{
  "train_examples": 26041,
  "gain_aug_db": 10,
  "noise_aug": 0.002,
  "init": "orthogonal",
  "optimizer": "soap",
  "eps": 1e-08,
  "l1_shrink": 0.003
}
Rows from block 7 of a small audio embedding model, named by matrix and row number. Rows with one number belong to one channel. Each number is 200 + 20 x the weight over its row's rms, rounded and kept within 0 to 999. All counts start at 0.
Before each channel's rows are labels from the 100 clips, of 14848, where the channel reaches its highest value: "top examples" is what is common among them; "peak on" is the class under the peak. Only what is clearly more common there than usual is listed. The data: melodies that start on their tonic, played by one synthesised instrument.
# convs1: first pointwise conv (model.blocks.7.convs.1.weight, 288x288x1), inputs 0-143
# convs3: second pointwise conv (model.blocks.7.convs.3.weight, 288x288x1, transposed), outputs 0-143

top examples: the note A#; the note F; tonic: A#
peak on: A#4
convs1.113,208,194,200,194,185,198,219,200,169,199,192,169,209,169,189,202,193,209,167,205,192,210,177,167,191,225,177,204,184,210,215,237,209,180,227,222,194,225,213,212,223,184,202,223,242,154,212,187,175,191,210,175,206,210,210,182,212,194,200,178,187,175,199,153,204,204,201,180,180,209,208,185,157,202,184,199,200,207,183,244,165,219,177,200,172,206,207,197,206,204,182,161,206,223,202,180,178,149,250,186,190,209,210,215,213,195,188,237,201,187,220,201,198,171,170,208,213,177,197,194,203,191,202,196,212,190,207,185,224,226,196,216,206,220,224,204,215,211,201,233,197,227,209,208
convs3.113,194,208,170,182,198,173,196,183,198,202,189,158,179,214,215,235,189,197,213,198,145,199,193,211,221,166,217,188,151,179,248,197,204,241,200,197,221,188,191,195,171,228,197,218,192,221,217,194,196,225,195,198,208,199,201,157,184,200,197,168,230,211,191,195,219,216,178,170,209,202,175,183,178,214,198,177,177,259,199,127,210,183,203,177,216,194,175,182,192,215,219,200,225,227,211,229,211,167,172,216,201,183,213,180,208,204,200,207,213,190,242,206,202,205,192,198,192,214,220,191,207,161,199,206,202,209,197,185,203,156,201,213,184,193,208,208,207,190,170,191,165,211,176,202

top examples: the note G#; the note A#; tonic: G#
peak on: G#3
convs1.251,227,255,197,176,192,197,195,192,191,232,205,187,182,211,225,203,215,175,203,181,162,214,200,171,219,210,206,206,177,220,185,201,206,191,184,172,193,156,221,146,191,194,213,199,196,228,202,192,203,216,197,203,200,211,210,175,209,189,191,186,215,169,222,181,209,202,204,210,196,195,187,184,194,182,192,194,183,196,177,193,228,176,217,192,198,174,171,227,195,195,198,190,228,191,160,196,192,226,198,236,214,181,199,173,225,208,185,238,233,201,215,214,204,217,199,196,209,181,189,177,182,193,178,197,204,207,199,208,197,217,248,183,201,197,194,215,228,191,199,201,192,221,171,177
convs3.251,239,188,205,176,188,168,172,227,206,166,223,181,194,185,227,199,216,202,192,212,217,218,197,205,213,151,210,187,173,167,156,198,221,222,200,212,223,205,215,209,207,210,138,177,198,195,229,195,187,202,172,198,213,194,196,193,163,223,177,222,214,183,200,185,225,170,208,191,153,199,162,199,170,204,222,144,198,182,200,210,206,199,226,150,173,210,188,206,208,187,218,183,172,223,236,212,210,208,206,198,199,229,193,205,234,202,188,209,235,184,215,182,181,200,180,228,210,189,265,185,230,217,204,209,196,220,203,236,221,207,203,179,197,184,224,225,179,222,216,191,217,206,214,186

top examples: the note A#; the note F; tonic: A#
peak on: A#2
convs1.197,199,134,203,225,199,191,173,157,204,187,216,191,201,203,196,198,178,192,169,197,224,173,184,200,227,144,238,199,194,181,185,195,209,228,213,184,170,208,202,204,198,208,204,189,190,197,200,243,183,188,205,157,211,169,190,185,160,208,208,195,151,168,229,206,180,197,171,211,167,221,193,228,180,251,200,227,197,198,192,211,232,249,180,197,164,210,210,195,210,188,180,208,159,200,208,187,180,217,198,183,199,207,209,210,204,191,181,208,223,181,218,235,184,271,231,193,201,226,205,175,209,229,219,180,176,203,227,218,179,196,210,191,200,201,197,179,202,203,214,199,189,202,179,153
convs3.197,176,199,203,224,244,187,189,215,214,233,167,197,173,198,201,208,221,171,194,194,230,202,221,172,203,206,187,202,199,209,191,197,207,209,209,225,266,214,206,203,195,195,206,203,184,187,199,228,218,213,191,176,243,160,182,216,177,178,200,198,191,204,218,177,157,189,198,156,222,238,201,188,195,175,205,202,212,177,200,205,225,196,201,220,232,168,220,203,202,198,226,206,265,210,225,198,191,184,192,209,196,202,204,204,184,177,207,186,150,198,193,205,178,204,196,197,235,178,185,186,195,213,187,220,181,214,210,203,187,162,143,181,197,192,224,194,166,212,201,203,182,178,195,166

top examples: the note D; the note C; the note G; the note F
peak on: D3
convs1.152,181,217,196,185,201,208,231,210,194,195,197,189,200,229,225,186,178,219,219,204,203,207,211,204,198,198,174,205,222,184,165,214,223,199,199,160,196,200,191,207,177,190,212,224,213,218,163,226,208,200,187,203,194,217,213,202,234,172,212,192,200,194,208,198,197,190,207,210,183,188,177,195,205,199,212,182,232,169,189,196,208,222,205,220,216,282,185,225,214,195,229,217,202,182,198,191,231,171,188,196,237,234,218,228,196,218,188,225,195,200,192,217,215,213,201,196,193,181,241,203,205,212,190,207,219,224,187,189,211,189,161,167,207,198,211,180,200,209,197,218,172,182,173,201
convs3.152,223,174,189,207,219,169,204,191,218,192,186,229,192,218,218,206,211,192,198,194,196,165,216,210,217,213,202,202,180,192,193,199,193,222,182,211,196,187,214,196,176,219,174,198,248,239,151,188,240,203,195,198,210,199,168,203,237,204,208,191,188,237,225,200,168,166,196,177,196,185,191,195,222,175,228,191,212,211,199,169,212,208,239,206,205,224,176,187,186,204,184,208,177,224,212,194,208,240,198,207,205,221,160,212,213,168,213,206,223,187,183,226,205,199,204,197,180,198,162,185,210,206,242,209,198,207,198,211,178,201,181,257,215,162,209,250,200,187,203,175,204,197,206,215

top examples: the note G#; tonic: G#; bass guitar-like
peak on: G#2
convs1.170,191,204,190,195,217,214,205,201,213,186,199,187,198,185,226,216,196,210,193,207,230,230,177,175,206,228,215,214,174,191,172,218,257,189,172,226,201,205,201,175,237,147,162,207,201,207,175,187,197,195,218,201,218,218,188,228,176,202,200,203,228,205,216,212,178,187,195,209,204,177,225,209,179,226,218,208,169,192,240,203,194,201,219,203,248,194,211,202,211,211,266,194,215,205,182,205,187,240,196,192,197,209,184,208,215,195,168,215,204,221,203,213,215,206,203,205,155,213,236,193,136,188,203,199,206,198,178,183,187,195,194,195,203,177,166,215,202,136,196,189,202,195,187,210
convs3.170,202,171,205,205,164,179,184,208,191,195,218,231,231,190,212,205,205,205,184,199,211,192,211,177,210,199,172,217,247,214,212,239,208,168,223,197,157,192,206,191,180,182,210,223,180,185,220,201,206,204,183,199,271,213,185,193,295,208,209,192,200,202,173,199,175,185,206,178,224,174,218,181,205,196,197,215,180,203,212,169,194,219,173,216,192,217,209,211,206,185,197,228,211,223,211,209,164,214,224,185,210,205,187,219,159,219,190,207,156,190,195,179,229,197,196,200,236,206,160,212,169,194,187,215,189,188,188,194,217,212,219,221,199,201,210,203,210,207,175,176,199,196,191,199

top examples: the note C#; the note G#; the note F#
peak on: B2
convs1.86,198,182,188,244,201,213,199,178,193,209,223,196,175,205,224,186,187,202,210,198,171,206,195,203,178,214,185,169,174,194,239,189,209,201,182,235,203,168,187,192,179,202,212,208,199,212,187,193,222,195,194,210,202,235,188,205,232,206,194,225,171,231,187,210,204,205,144,172,179,211,225,191,229,191,193,212,155,206,250,180,206,207,150,201,168,207,206,209,202,188,209,210,184,194,153,208,199,209,187,236,158,208,184,196,208,206,200,211,172,198,230,196,197,205,220,220,187,224,197,165,198,192,174,204,167,237,197,159,238,196,210,213,207,195,199,180,174,212,194,217,168,198,218,193
convs3.86,185,199,193,201,222,211,186,202,222,177,182,197,198,208,225,201,216,195,199,241,198,185,196,224,194,184,173,208,186,201,197,196,218,206,181,204,212,201,232,170,210,225,222,194,194,224,190,216,224,227,175,200,188,203,193,208,180,198,166,214,215,217,209,199,244,179,187,197,200,190,204,184,243,205,210,195,201,207,189,216,256,195,177,200,204,201,191,193,239,200,164,214,194,211,202,182,209,206,174,171,243,199,190,213,242,212,219,195,205,209,228,211,187,217,208,197,201,203,194,175,203,251,212,206,198,211,244,208,202,197,245,155,189,176,209,185,194,206,173,205,211,206,222,207